python train.py --arch="convnext_v2" --model="segmentation model" --dataset="larger renderings of crowded toy scenes" --train_examples=90422 --image_size=64 --crop_scale_min=0.8 --horizontal_flip=false --color_jitter=0.1 --num_classes=31 --output_stride=8 --isotropic=false --norm="rmsnorm" --activation="gelu_tanh" --mlp_ratio=6 --inner_norm=false --patch_size=[4, 4] --conv_stem=false --depths=[4, 4] --widths=[96, 192] --kernel_size=5 --init="torch_default" --residual_init="none" --optimizer="adamw" --lr=0.002 --beta1=0.9 --beta2=0.98 --eps=1e-10 --cautious_weight_decay=true --ema_decay=0.999 --steps=16500 --batch_size=256 --epochs=46.7 --lr_schedule="cosine" --final_lr_fraction=0.01 --warmup_steps=3300 --weight_decay=0.1
Rows from block 4, named by matrix and row number. Rows with one number belong to one neuron. Each number is 128 + 32 x the weight over its row's rms, rounded and kept within 0 to 255. All counts start at 0. Numbers have three digits each. After the name is the row's rms in percent of the matrix's.
# fc1: MLP up (model.blocks.4.mlp.fc1.weight, 1152x192), inputs 144-191
# fc2: MLP down (model.blocks.4.mlp.fc2.weight, 192x1152, transposed), outputs 144-191
fc1.175 100:132125150123196152190161149097158154135125112107127086123099106123147128156071107188115136164151158180122053129179098134110152145111165127138122
fc2.175 097:109099126128130071143159139115137136081093121146141120187125167163126165092155208111134180089075138102129128111129091135130153142119125171130125
fc1.176 102:139214142131043127075155119121085152103111194153156115074157117150103164212166180132144155095155163117095107143094133080073163120173162095183143
fc2.176 095:125099130109165127056142120103094109154152107149119122128165114089168116090107151088155093132128147082144060157157142102094100082055210108196097
fc1.177 096:115049131166130143133110105141138065107131124154147119177159134139142027124105161157149090119153101156143159106141153185089175144142118103126121
fc2.177 095:150151181134128108198198109095169135165153162113145110056107107142141142118156179153130133087142155183183152139086105128095086144116123092085167
fc1.178 099:148137151149129109079110128111136090132116202215124137099132125091147120123139145087147122105114102125186078159153143144121146134135150145182147
fc2.178 094:163178141154245157154121157111100169135112139118140136115121149195083097105147195115142139148053091203128127091151126122144169193145163104125098
fc1.179 099:162104084114101172157110124158112098162083139060094132145146136092158142130099182137127186136193122087117110143112140169125123130208134134166114
fc2.179 098:116135122107135118099117160125157053052153157148121109153165146078139099104135134153124073062173170159153101163120157131154078165113132114141120
fc1.180 095:104111093104085121067108088154155158194143134135118184108123180091128088081152111086169168147116141128140106191098143090105060094146142150101108
fc2.180 097:103102154131152144122172121126113067159145153107140081124117142121080093132193077085144130130183122153146092163172198147138094103171159134143121
fc1.181 096:189148140115124104093139097041154113111092198106086090130177080058146113136112164179113163143154108103153080169082133134096166118136141163133129
fc2.181 094:137124132108092128135182106120144157167151153169090073141139171131105163146111173156131060132172096084146141130115116157178126147086174132210135
fc1.182 099:220094112158141186054140083070167090118097177147158137145171116084151134151086142102127119090180145110086190117170136134113098167122124072109174
fc2.182 101:109139068146147112046138102122144101138174104119132159145127150154135125158136163115146117146155165099122107118084116088147138141140153171089090
fc1.183 085:086117133116107084185142076191116137146093122113183127142126191154153107173067114148133151121074156215185156096153066084129126137091186135127123
fc2.183 093:153080125110152138117085161116104147169148174146145157092132101120167088169162155111108098047096083117154116114129089120143141126178148138160180
fc1.184 103:141090132103144138155169125143143143114129158161143111107124128063166155109116082147169149174108088159106160139101159116087193078143118157137125
fc2.184 107:139135158162233156163129192139114104114143171128196119167118123128171114074163151142144139118041114140136144103101160155141135103131152071121173
fc1.185 099:143147163140143100179163126134149168143047172129136151108128204135171098137134126094170121110145109112103131147127099109112107126144094103125021
fc2.185 100:139104041114127181182156131178125124092114126111176150103191116140080124141135195180116102122104188118157121125139098118095121110132085191159172
fc1.186 097:136106150110149154159183106181195117108095133119131152065104143124173135172151112108089057104137104192126117115135120159144187065223117114194156
fc2.186 095:094152167128162153115153138165175119115103130158172148119154101172116091158127150122115098026180085111144110121131132122114194114063105129102096
fc1.187 096:110109139085229144124126191109137158081066139119183098088113105119131059161135121132170150090157082200101164119151096099104133117092064167113138
fc2.187 096:135138074127109124104102117162123205151178133185070137152088101100134106187077157146107048118106177134093150162096139152089123161061113162143100
fc1.188 100:107069157095137132109118154125134147120143199164155164106096121128175118105124144122166131134101165114137127102140138130114119137084121177145073
fc2.188 096:105116106171137118126166110174107114102130145119082105162142128152148212137119152142137120051081150074123096099083131091158157167112119187144088
fc1.189 101:118146148146120107113163141121112087128076157121100081133169131107136115174089128171123112129152103126121140085188143135114074117072078129112145
fc2.189 099:066133077146098100177201114124096097155110130144125119161173150141099147090210128073153132140163092168110124147112121163175123164150144119128125
fc1.190 102:163144113196133062155104117155142110106174184166077130171146166113133135103122115152085136096141135159186170092151173091110092088101111131083122
fc2.190 100:068135108117105141144129154197125096153159117129063164171178077120155096110061101099164140104086143134133154153115096154146116125108136129149151
fc1.191 098:127103124138133083123065158107173153152159101105125123139119125160155137143170057118079181105090187156166060098123066088122180110128157148116126
fc2.191 095:136150126128162160129145111108088064182105129202180177147153102112136146134119159094123098148099185143160150068142102043173101123136154135093138
fc1.192 096:105173154135065090140150139166128086113107115102126159120097167110153129101097095168098083088153148166136144157145117144102131091159070143139121
fc2.192 095:098114119141065126092121136146109098138095117145121177082152120115142176098142139146157138170168115162088126120146114116084090106136095071130077
fc1.193 096:141143176104091069103105124194176135108125174122140118156117170141128042114083085107175116093132159106109173135130067106105139091126113122163144
fc2.193 098:145154094099151133100119071095150090094119102085121077084115082115109189136173113093074124113094105158115108138132145109124123094163136112118132
fc1.194 100:147165121101159115088142142160176150137192114130142137076121198135121169226128141162116122141255116142112164182152142137133151148141109103156098
fc2.194 102:113092082115137123042176146136197108098074157158168103148136125117071092136119124201109090167093169171088155132164194107112120127123137135125106
fc1.195 091:112118145186074153174184090142165085103111127147084133187141161108124129167114133110118112109092164143159152125155139103086149140136089141130118
fc2.195 100:163131130136025097135128143150156130196127148133090174138118111106167132215089102134135103166170141128116153113143126172139099091060129157111141
fc1.196 109:141115108158139100160117195167153134161120180136108066092132120152133087138140145149133129088118119105119150096100117145125254129152154144154136
fc2.196 102:117075117141176128126205122097101096095189165109144086109118086162175095096115188079141116120137158098133143112143156114178148103119141158138132
fc1.197 095:147154096055085112125168100105113153092179160147130132097118135136120147109162119112107134115193109134167100140142084125120123170083159092135135
fc2.197 098:119139076051152186125102143088114075173115123109146147180105164178137119108143214173168122126070114098148122054080132145057160138140119055188115
fc1.198 093:113105082113129143104089163170200092177121141151178107034094125142109090142115144086147150140154121179182107089158106092112178158107102135116149
fc2.198 101:163150119109091171148111135073164176108062152164148111097165212145125124115121114166147171077144120136086126151161134122181094109081105138124065
fc1.199 098:146154150125145123141147081095104130162102108142138153124132141115162126114183151172115064064156173098169134156142108157103098105155145110130105
fc2.199 102:152097177113157118075129062151135139141111081114192092134075101108094139129125167130195085145139202110145088105120143116135129138139170151171104
fc1.200 104:163121107109129114088202081118137137115059140170081070142170116100112140122089160163091145110165110152127130130126119146110098129151084178136148
fc2.200 100:089169091122150148114154145162185101145166179070170168158132130113141107138181167154136131131104100086148153119136156136130148178101102155117120
fc1.201 094:136179135138128111116136090084087061157131135204140060117163099108136125115154193134160138133112128105103163172140112111104127092170147102158145
fc2.201 100:145066138091114155087125082212135140129116123104133102105137164123142102164104071190127160111151095241100146092169127123134140125091135146113146
fc1.202 095:088193188171132117143150139044162152108117140118110176158114141159120090122190139107175106104158068115107079121171087073077094124120114101114165
fc2.202 095:107188171089090095100112123128127146167113142149135152103139181124127121150159120071069107117105159094121160173108154127193158147148127134186124
fc1.203 099:119177093183130035165140117171115136132131148172158123124135124131084095151076142083133110128141109100141185178086085154111105155134140135145167
fc2.203 099:132148161132124053127081145160084138188102209156108085142100116168140146114136104075094080111070142135125175150117102102133106187133097134112128
fc1.204 102:194173119087060152131176122050153115142157172169079108113186110143174152170093156142111140117182098101116105145158144114103159153094146214130082
fc2.204 096:101137081117124150095129150106123128122125062127050045161077112079162121117133127176131130200083113147109065117101138125111137049127132114135107
fc1.205 101:118220108207107165120107194073115108059151203171098074168111111083116073144110150110088132103107127109151160148117150108116145162136170132140132
fc2.205 098:139088099145138106151101139097153067096139144132119110157148204162095139059092156109114109152132160096099121124127111118113137155099162101146128
fc1.206 104:150160054171068098165132165157123070109077137091116099129112140123151123111118128173158070124123107119106186116150176126121081120070133135172080
fc2.206 101:104085150118087082100187148181154186130082090145166132130147121093165065112126108152073147142139139083111152109131151115129079141171183109076157
fc1.207 100:160130209125176150175127094121172116200120138114164117071141146111131084077112185123114149168155108107145076147136118142111143104120080172141045
fc2.207 101:120156100078130072183177156150130102064179153109110096050167147166128086146193164175176114140155102144151170145161159106114141135152163075144109
fc1.208 100:172167119152116149132072172148100196116126110129145143132125105123125142061091123069127093152153100126107112116147123097104145109087124149130103
fc2.208 098:157213139144136083112120122118131088187153106145120161147230105135170150113116100151134104129139146107124104104091151117067126089126154117147133
fc1.209 100:126115064089179115141075100094143143087114092125188142085141092129088083129126112128143118113086109087136194150124139108067122123074107113238152
fc2.209 104:122151139143115162151135153090134133140109057203203149182136103172138097116130167110166171132105166068141118156084164167136205116126135133186170
fc1.210 108:108130150144150159129146127138103102145114134122065146163180127147137115142135138168130078133086114163113186143104148135115080102082036114076124
fc2.210 103:168021083146167153118097116149147103118081127115114126161082161143149186109110175182138154124108135122104116117137192126112068166134093146181151
fc1.211 096:104112139185090124095085068192177129073154157158120112155102136134182094169109144111154124149110117142149093150171116158112083152139116115144126
fc2.211 098:145138195060162146126124154116141143064183067094132153109129134113115166194084116112175165132205191130151085125145119149121183082135137112173173
fc1.212 103:110183167096121037178171103131134157131097142086109143142166088088134143119167140203115145132094146129145177137113141116109115116160100127117146
fc2.212 102:172115111151140125130129127113136176127103149175145143093065103152088029160102163127129162123054135140143112176159084107195116147147123125087077
fc1.213 107:122041111106158075144117158091121196177089136175167159129109134094174125135116097081115142099135076165154118118136104135109103103112122161131135
fc2.213 098:123146115176197114133031118144108113095124144097134119111125121150104099144098141141124114156108174144134184168159194127203149136151173150138167
fc1.214 095:097122140117160209138140112078121098196122114134154112138144144160138063113175144099104158139116110164190129171208088139111129152133122175135079
fc2.214 103:145121140130147153148134109097161130185107068093116090091176114074123146183175125147105077113152098098112168099137134108162092161127122100184089
fc1.215 101:141115174101139099178140133096156159140117151144184115062140154154158127116106149171149133084141168136151101136143095069107106112140117122171148
fc2.215 098:148070086085096120107008144195094182086145166135137206148162147104131128138163135158090056080077172136045163135130149123150111076099159134144155
fc1.216 104:142081092163145077103125140116134098081135169183141129127136146138148174129165144137147123126111145157151114176139111147097119122193099156120093
fc2.216 104:139132174131101138162132098078148167165165129189157100093130110111112094165134181103123153140130156134124114128151128117155151046066146149144078
fc1.217 099:148107141144141088152112139141113093108096152180137059114141198121179114106104178072110122120131106120111167173100069118112136113196125099086134
fc2.217 097:123058134090103116182113136158095137111136122170181072054129154094148118125160143097097165139098116091094147150131149131203115121116106111159111
fc1.218 103:118140094126143174130126133186167129178177135110116164172123122119158129132115185146116117061095188133115187175166157147120117118108101156124092
fc2.218 103:077118114046083139150103093108091111162041117119130140076128119092140196166112146060131061122145088100114087166133115122186138129103123197189085
fc1.219 097:191094144100188136091090139123132121172137133137127128159171132120155150146080147105148088129128058100120161132163169140091128156106115072118116
fc2.219 097:112121179136146090105125112108104126083134116108118129145123131145109150096161111098166110130172103148114138146152123180113144125134114131130085
fc1.220 102:170146117172087151185220177127097086145086118146059169107119075120117133132126118179078123125174157165147166185129156132135170085155165190144122
fc2.220 104:174145132112194161111125174137117135096115120148111112125127107124070161174095076104166134093145093109148107143152144145153124180153082096098115
fc1.221 100:155082115147172147134116166137146138110139157170169156132180127096122134134158147129137147108097109132145148118159154153105118090161148154127140
fc2.221 099:168134112117194112119098170083120128108111181152120142075162142108105106087141173174130151124144159137147044099168052108096110115097093139148066
fc1.222 101:112130162130169141124119136143138120123130137085218146118083177116141135133090140119159084194168092115140123128132148128090045066074100092089128
fc2.222 100:159109156122092107137147144163086126168127159124175118057125163125143116149118109167167104134145104124137140140210143113129080145148103127103136
fc1.223 097:075183154093116124183147139091097158120087145087133110107129134069135118155061127176147122172205111117122128106106139132100117091076106097161138
fc2.223 101:138156114087177109094159081139074115146135099156115149210105129120160107124169194102090164123161134102119107137114144164127109139104152161101143
fc1.224 103:124115112087096124088109147175129176106075124142149097113150118135135176159107125198149133065172161119130206134116051089096102118095103174173109
fc2.224 098:116090081070108145166170092126163181100118153100101093171121122133143099098130119145115101132163111146142182131096105038125069174065149112058189
fc1.225 099:146113136191083095151143135125161142108054144142124127143127164157163129164106117100097125116091156134159107079159135129106190144119076098121146
fc2.225 103:145126178095103139139122142162113128132118158131144095114143115131106086164107110113088143090165051126148171156134077097085064100152103087148127
fc1.226 099:092120119106189083105157190106134146131091183179174208086127126170184121122184080148100180125111139176156150119130224125121101110100103140115135
fc2.226 093:110135068118159194082125095130112169113130129109138098128189056051124115130130113109088142108147096088092160125126133133107140105139114105140149
fc1.227 099:108214118140156123120114129128121097133160089160154123095137100126115134147172175106110134112195205085132115114166138090112103137173068137158125
fc2.227 102:069123133060124108175162144126105175162149098117147140105106189086108157116128139109186186130108098172134073118129141118092092165153089147116129
fc1.228 107:182076195118096130125135117121145149199146102151138158134150145096133182178133131170113082162130136119138131131125150125126114090131111089137076
fc2.228 108:069101152069143084172143170102127123145098107133081104138124169118114105157147094092115173101116117136092093080113114132108099150102118178125183
fc1.229 098:146160145104131116133193078108166107149094129141135109100119152149153132182099120116147137123140116093112096146152099127114185165171060159135116
fc2.229 101:125135119137053117113094124107124180146116138131193159118072152123118165169131158154105133111144107122140142123155121119174140135118109139085120
fc1.230 102:169086166119141137119130143147138124198144114141137141112192090178097144157155161141118159155105150120185162200147118182108138113073088140097115
fc2.230 105:105096099147163138066144116086129145154056085218180137109135164143128080162104096117109084184140131145106076110152200163140132155121122085201102
fc1.231 109:131068110080158160162096104152170161142156119139145133073130125069105099152178075145173114142165102132147136181129114133123084094132074112129157
fc2.231 107:138176102134110187090146044052109112125070132190159107099097141125120137131072174106105148119128113106151111217170102138163107169108162144125016
fc1.232 101:132118156138147142152169129184144095156057181125167109053151119127151112107097117158163117076156086085161145169137148098112127118099121104192157
fc2.232 101:078104090146083091185163090165131135120082157136032081171117087078168153135111130119137149111158145116118154105084111068036087148094067120128141
fc1.233 100:090047111123104186116158141121153143167130108145179155086121128095119129130162116102117176150126123190111110113149033119113120061109058079152091
fc2.233 100:080134150132132081153099108178097142157146129149087096164103116108111108128110089161139097080139157176127144147120168095125075130157152140065115
fc1.234 097:151134188135192061178066138177119133166122146103115147140120154137122129125157168086086158104109239114156118141175184114121114129129109108114124
fc2.234 097:130121144112170199164175085082137145115051159130168084087108168159125096125164074155149107158058095154102133125150129143203055181143156127129077
fc1.235 108:101118097179116164160123145141137115136160112137137137122117173112130099138073089154137072114161091155129149140162188143120132142154133143109116
fc2.235 103:126147142101166129116120107131121154142128096130097103049119160141134123143081166123192115091094164116123126147229078111169106143133102156140115
fc1.236 103:129096144114199068152120127124157180151168162157112086088121086224102153118070129127122143130155145136126109072156109166126157183134126160156136
fc2.236 100:122078160179112052209126113147132182138123097101175087084125127128135102142129104117136126074134110137151119139159104149190119104134193144187028
fc1.237 099:141134142182100103149124154153115153174098144159114157125122173145158092141152083083130125102119050125160046116122108147115142123121098138111114
fc2.237 097:183152130157188142131120116149140157097048159166111099098141095138051162124152143136086126070125074119105106120149120101112157105142145113118098
fc1.238 095:122218102189165109163150123089120093125166094130089171123114130150093114111166152073141153156174122144136113169140149092105113127165124196118071
fc2.238 097:126145089099136156127154107087118124165132144113167036117072136120179100110192136133167124099139141194192051093138113110166143091142161139112102
fc1.239 105:185115092091101155105132123126225184121171102119157131125134154092088129183068159163164129116119144135139134094141124099110124136146126148133199
fc2.239 105:105112162165123130189125151156107070138079108136159097105114160196138091125120124146081143151127144095021064098104184192122153130107108191153124
fc1.240 099:112149143141105107135154136039152051091140111140110111167152113117160129128154127144087122104109117127101193137166095138107136156082143174120123
fc2.240 099:170176154086119103109120146168189144119128148167120107107128158127091084179093130105106194153111195081110124175207092110120138099145089206112112
fc1.241 106:126173134133135079106089159110156109155168131120145129131139130133173115150086087162165183160100131175137102161156059102123155155091165141116114
fc2.241 099:178127114079128114130130150192139082140158144144106098101188157131123131157152087146155210163141180182149113069146152127163115152172155173091131
fc1.242 096:158132083137109144090152101125107063141116106051169109143148085172159148176151106146145231167175111146113158158099060090121120081130151127165118
fc2.242 095:075125117184190153163130137120114140142101124151107146180188143118135046059092131118160144194126098096125121189149070146130121134131165079162099
fc1.243 106:113131158110090119125172148103135139122019153144119135103141089088167101083145069112160068115105147147107081084117119082106119048132134132146148
fc2.243 102:157099136161060082146111104175131168108151152132178106103127123111098122137180139149122141184128110050135123164130152084083119060138121156077105
fc1.244 093:139098126154121109115076140205116160132084121152144152137126091106158065110209138138111128151127108131107198172117137148115125164098123132103114
fc2.244 095:113122082109117133125105123158132128097078190118060125159147125120124168115079128110077102128106129068117195103082131191108144128107142085146133
fc1.245 100:156115095130184159209131128157113094071111147113102086151111194105109084127109139129130120164194110169105152126120097126130161171140139154080151
fc2.245 098:090087123184179105153184164088160130064089134150101086140189101135150156075084129152116186110115134084203173142098117150127094171130106194106196
fc1.246 093:178151047116149168121125078091134165144142122155139146125138146107163107115147114178104069122168117108018196183150100156130115106147112133109074
fc2.246 094:097165139125111174068045132130138081114163150141113112132186079131120086128097160116048072156157160056070125126128109101177098127143175136145100
fc1.247 101:104145138065085122119154166126140137145186213104134116127153114091114079192157144114171116144166075104101105080167164080118088153093114114104135
fc2.247 099:137072091110126138111139115125157070122112082116120090154115119139110152149173148181117105142192149154158153103188125063099112134124066102134160
fc1.248 098:143124149122094139057161119130135152145164146136193090065106127163135142095137121194192106129148156107119164066151095139082115121111024151107137
fc2.248 101:143062165094118137126141103111070075160112168142059058114121143065117164116128164147097128122153125150099141129138119146152173102095089144114168
fc1.249 100:105108125186116120143121154192109192151132147127126155117122135109081123121138107081194125143157135072128108172100183121121129111105152081107106
fc2.249 101:073096124148127160130146083147122187097112135123126161100114120120194144127183117135145117116143138086122137111107157087159132149144158058113172
fc1.250 102:148103098153140137093162126132159156085153103126160053088109141112128142140048155133127089129204136113117152123175093059103157055100124096151205
fc2.250 103:135167203187144171071118110103191113171103139101097097132152162148118102112148112202136099153126079109160110138049167152109025082151137045196145
fc1.251 103:112111148111113099102198177154167121176057194159144110092108105161164106146090126158169131165162188127110103104131111129095099153100071066205159
fc2.251 103:120089151189127132100081131139119073159137179134118133124101129111207144130175125139071114159140098136118118122168069097133097077106093112194126
fc1.252 099:129074097141135126185097199126133070191146094080098154165088106131082112199164145165127123135172109169142105129136132141126143129178168113104154
fc2.252 097:151117156141160122110148141130141082157053120112183147042060146145087166144106156116145149078086100146165138159138130167130097111170174113117138
fc1.253 104:134151138210140094138143115113142099113160158157081157112159120141154166112131208147090107166144099084151162120113153121104172152114115109116127
fc2.253 104:120104067163087085161138082122130174120163120151107127108136063131170107159063085163142116132138195141117152146078165109123134121120110177157094
fc1.254 098:114150091106065114123155201117187120104076084134125093133133143116149135198177160153131115105105187240096127105160114125095156153096078165126166
fc2.254 107:110156152103115177095149138126106157143106140156138165118068111083094083158119111147146098147085081170188116171134147134087125103133147079119120
fc1.255 097:128142137128143126092169070194120103130124164120150086125159149078118088109068097148117146138123128119135179127113107135114143098114093132149139
fc2.255 096:115131129036154117133098183108103159098141169154149121143131107140104133092110130122135156129099103095163104136167172113169195131137105134153088
fc1.256 098:108176162089117150117143094154131153092174148216119113124120105083117142148130103120112186135112079103114179197130154144090104123154125148133092
fc2.256 100:134136137121150175132129124071106065110100179122124129110121079098162104136175112127139164167127057119153147057139157154150125080129113052117136
fc1.257 097:053212144150129114237171121056133107128122169198137104130185108121175114096129134148081091141102086156136159109127142140071154168107149131100110
fc2.257 104:170167095099205140116134075108126108129088121122143135178101106124074074089151113138163125185113180165147084126154175097118125139129190183076051
fc1.258 098:165171131145125070079135164148118110135130100072148085115137097113124119176119147138179049153124148120124160207153139125107143098114137102182095
fc2.258 098:128109126095129127102088118133130104178099079108062176124134147093111130060099149127120121168185168142128176104134136114156102116129130128115097
fc1.259 101:117128128091126167115147145127102109134140099139127157044160098123128122105169143162164157200132155232102116141127132107112188110176153082157076
fc2.259 096:196119113004181147074115084152167104057108088155105108145091078132101160110099079112153086077138106165187165180142079123121080164138122112111154
fc1.260 102:106180103099062134115158093064121047098174143089140082121185136129155107178105126188104176127148144180086108142118149167120148127117086174099133
fc2.260 097:091121126089101149152136149114149089144105121134147155142091121180072132172177119123120166142154110168149124137065123132161164216139074151168149
fc1.261 099:112078044142135166141124177139089130128110137117162100096217169089110135189112130149147099127172087170114170115123085147108135118132143113117118
fc2.261 104:075145073114150087115116167139139113117103125120096058126122126159097112124106144093174133100171167172128103161115147152113158122182098163119131
fc1.262 100:152046079143086173102157077106122152085111145094149051116225154145125080124110151178104134143170202174106176108115065100111138121121091124117148
fc2.262 104:136158121153181070119138223146123127094158090210129142139058137119126151128130137129164096147105109143072134138139217133227091174109122183084163
fc1.263 099:117101175157177117118142127176139127186164131139127093129162112129132118166133118148135056120120104134194151188132098185116181113151112093151079
fc2.263 098:168088226131080170130150090131081103117106120125118148109135145143105140090136167173142177091128155108142168108057111101167129159144120144133117
fc1.264 104:159132163120116077190144124161146089132100145160123143117078133089113106163119064121132131093083171186089088081168115090121110114123122112122170
fc2.264 102:171151097116073145093099153133160158091052135145171145109127171156088133081072106138152153087121134140123093137183112123134072157074110138070096
fc1.265 097:076126138145145151200188199127133163185089217165151137123175160137181109129063207144175097140139094130119161129115154146108094152147117188152129
fc2.265 102:196129135140108091143144068146158123149182091138134160034113133135125090133179156112167126146150179161130154119135115118091074094132153147105096
fc1.266 104:100067177145128118183082188156123133109107135112156170114141132110157113107102067111080141109137161140133128131097116100126063088073113162137140
fc2.266 105:114106139134105106088137172134153151101091178171143165211153071106180106144131116105137112172157089088097076110149088153128121103160102112134113
fc1.267 100:147102160121084180172101067150103077087061116141124167117178108130109061122051163141178149121084169125129152147147140151082123120087134141114137
fc2.267 100:156170095062143172143172120085136133158112094153161107210137115110138165122145171154195135083163067153176124088091147188125116089053078092119105
fc1.268 101:134130063144113169096165122153212158091075134104165153116107138118128086184153125084111120093152110118167135088221050092122177143161093117178118
fc2.268 100:153144190163111059117121129157104102058156152154137104063103104161197090122099162134128130136117105095152165117157098115040137085120106074114170
fc1.269 104:121131197110110142165157141108153153128090113137142127079116122121120129139112183127138136100108098106104083119151110085109147124119130123131139
fc2.269 098:075127133090074162129170130074114073130158100103095129103142113153145162141077145165150122153126132110135147150092114104135167138146069133155130
fc1.270 110:107138094171136144139109185152150135127121120127137166149137120135142126190119128082113078123102077174123106134123108134113185128169165076140122
fc2.270 105:104176142130097113134097188103114134132088162130150073152115112114145116154163101112181141123070152194103153116104152090147108139100112164126205
fc1.271 108:123091026158086088101196071129136130102144101163152132125102163081139099127130114089124146149136146184054142150138105107137167101116158143146121
fc2.271 098:169166128142152141087110128196131173131112093122142085138084116152137130139141061154169118132071141176098102061116124163160144128085178158145111
fc1.272 100:075186143173090106200139102124119155126105165135096072138128147102103101177122143093145131161126175156106137108132183138103158137098124137101150
fc2.272 099:132094086187061105106153156157102161153157173128151161123134173082160081172147090103165099145088121165140104144141106142058089103125112101110095
fc1.273 097:126081122096077158121085107093145170098087107095170133094171106133113093143141143190168134108154138116149176076190141077100128105122099176123100
fc2.273 105:117156110114104174114102121176153152111100133138107136183149085129116092200108104114137123126132161148100163134083085134111131191209133134108129
fc1.274 101:059111115080171140144077139115128132138105128133077138087157175133154098109088179093136133105150186156140160070099133115114135116113107146096181
fc2.274 098:195170216160125106094116083120191109169164092163145152189156147136165153117102119122103128137074135140098113128074150170162099116123126151160087
fc1.275 102:119145180145134153141183113101128129048170229160125101128181115135155139175075178134115221162139155132117116142106182153105200192101123173120142
fc2.275 102:139169075128107111175103144144126112160147148137087103134122123111139091159148100110147135128126124202138144106115107117082132147052117067135082
fc1.276 092:108107145129162183152155122066184186140153121140147142123126143123121119118153117138136149204169160149135120099152130085084180118111129111105149
fc2.276 096:120119130094145082133098150072132122137110067061095168150097141171083142185117129080138152109194117201134210153096116130113139067106105139151158
fc1.277 093:123206128119107118142113120125119120120111123107100078137113116111118131189148136156142136091122104189149108115104062123104108109180158167134065
fc2.277 101:121145099044074147107076133119112184134119119140206132092119133124168062162131137125161100142153112074131122071103127087161123112127121108110123
fc1.278 101:145109126129166136180112120121125165129153119126106133093117170097161126101164183116092064143128160144130155142147137138111059053155143081112162
fc2.278 094:075144120148147125204110122145122146119132100111210141122122123115146123156132160066163124138152095107113176187141135159182128147219110099172142
fc1.279 097:142148137097119116122155129142153156135141151138120096108133153097124117188070086151138121141167085162146221160119161097123147121199130127185137
fc2.279 102:150111132062135195124141080149096080131150101148229076083082137162099140054149094143207179118140084123158101099146094157149145162148180118096089
fc1.280 104:159075135118102108138096117139140143161114123146206080090155157091139126134170157181135175092123156191106073144133082149118169081086136119136086
fc2.280 098:102165190150116097115132101173085144127120085127117165191079138115110141149102149145168111155122132134090162120124107133083139139084148198076163
fc1.281 102:170115106109140111112155101131130102114102148184196154051176121134167097142090123156114150116106191177211129192181179173103086118131066115122135
fc2.281 101:144181114135177158106080126194162155075121134134174133131165098148093096135192059139114078113097060145125094065153060101159131155093108103128111
fc1.282 097:126114112205149174161147130199131132103141118093131138155052129092132045162143066128116061089141104105108101127183090108120164121107049154143157
fc2.282 096:114135195149053116175180120182113121110096138096092243101096085086187107135092100107148111114157104039078140137160094151105132121117134136117128
fc1.283 103:129113154120098156177112099099144156071104068124119047112142173182132084165155137171161102152183099195154108190130103117121132147138144122115138
fc2.283 100:108078129103162127136131111178139159170095120128131194144069107162121103110144097120131150176132122156169120106143125177161103121105103090119134
fc1.284 101:229161134059108175068128143116137096095076167102119144173110107082149112173097152106092115145187186171099124069127062083122091115160144154109128
fc2.284 099:049090191119108066140127098118089093143142142121090117087102138160134124103054169125074130137158069121110077132145126126117127188099088141155101
fc1.285 104:090122176128134122140152110129142157157122103078087135102127166115124171157107184143166097169174090105175144175123198110132094137173138106140102
fc2.285 099:164151123125143117129172138137137172182086107091132110155162096139102066099123154115186138154151153054090109126127099116134080096130131102088085
fc1.286 097:156136146164099081088122184175201115139143168138130144105110149116135061134088130093092099089144143115167158148145140108093158106124085116129173
fc2.286 099:113119120136125124117151129076090078140145159193098094154160110113143149132135175142116116126081138088123119158125103121142158126045160120213147
fc1.287 106:159118126119147183106119145053173183197091110110136072097156104143187106155105106178124143090173151130049151102120093141107174156124080197110116
fc2.287 103:147135100061090102107133149133157129152175140166105094100161102136149134187049092107119097118163135150088153180134115125134113117095083160127087
fc1.288 094:127045090128132145085174157126143110114148114072115105124167137069145095175075071108099092131194127182114147150164102099093145120139119147127145
fc2.288 098:128116155100141138070116130137167103113168078113145128140131143127085146149142176175146108140137097057113083177156109113159100147078149146121140
fc1.289 105:101070167154146068146195087096222197090082168173084197136124133141154130094152131087106131143141088118142102151128122140103054143141116111123140
fc2.289 102:081163153180108099097143111041146123155137091141060123089144085118082147103110129064149114150163145123106109157119154133111140121094128119137129
fc1.290 092:185119124191130080150101113133194132094122092193178149115156141124204117120134146114137000066105058146114156102139122157120103157159147196117080
fc2.290 096:135128079125125103165126129102158121110174087134106176197135107113103212118128137095128108138163200109205110122137077090099155146112105139106156
fc1.291 103:118133113095127059154154143123101152124123136122116099105168116099159148118115158181166067110133086117068121191121126139127130093141147152157012
fc2.291 101:122177123156100110138094126196143096128134097137120202097082139097091035109097180159144126152158195123086111089122171077122127097145166145118119
fc1.292 100:121144133169172073135111156152146089081194138112029164163110122066096125135130170058098130157141138154121119134152127119122095121111137149065120
fc2.292 096:125113142148072133133178158131170136150120167089110126120116163135122090132104131081118156141089105110140157133124140116146058134137143074164110
fc1.293 104:162117076141115109140118155072133112123143127099100120143110166108143127134153127118077155169097166109130132110153155092122191141165144160080106
fc2.293 104:079104160153150160112122112144152202168141103143132117115094165107049187122123149119159109096137110097101104143135120150119111145118115184153130
fc1.294 093:146102165097157153157106141120125075122134085214158161098120092168132056129119114114121176160109136114166115135176146168115159149102140114162117
fc2.294 094:144098186143114190155204136152154152146108116076113098158134106164111132102145047138152123126126046099147148100150123105132109104115136053115131
fc1.295 099:108095209163102122139159102115154111130147160136070149084111134128085109115137073083154068146172154111123112186158091119112138092105076115095131
fc2.295 100:160119077108118092123140062161153137111170060144145171123162173164107115128150139123073110123143181103157076095163125068154105078126149151078133
fc1.296 104:119121143163123114131198084127118128184112145097161113083146170122149149144109093101139081123118142131166143127116138117119112120132124179072045
fc2.296 100:206136101138142113114092146138179145191094164127174076073156144143157156168082165154097177124055136100118156128163104143129117117157117106163099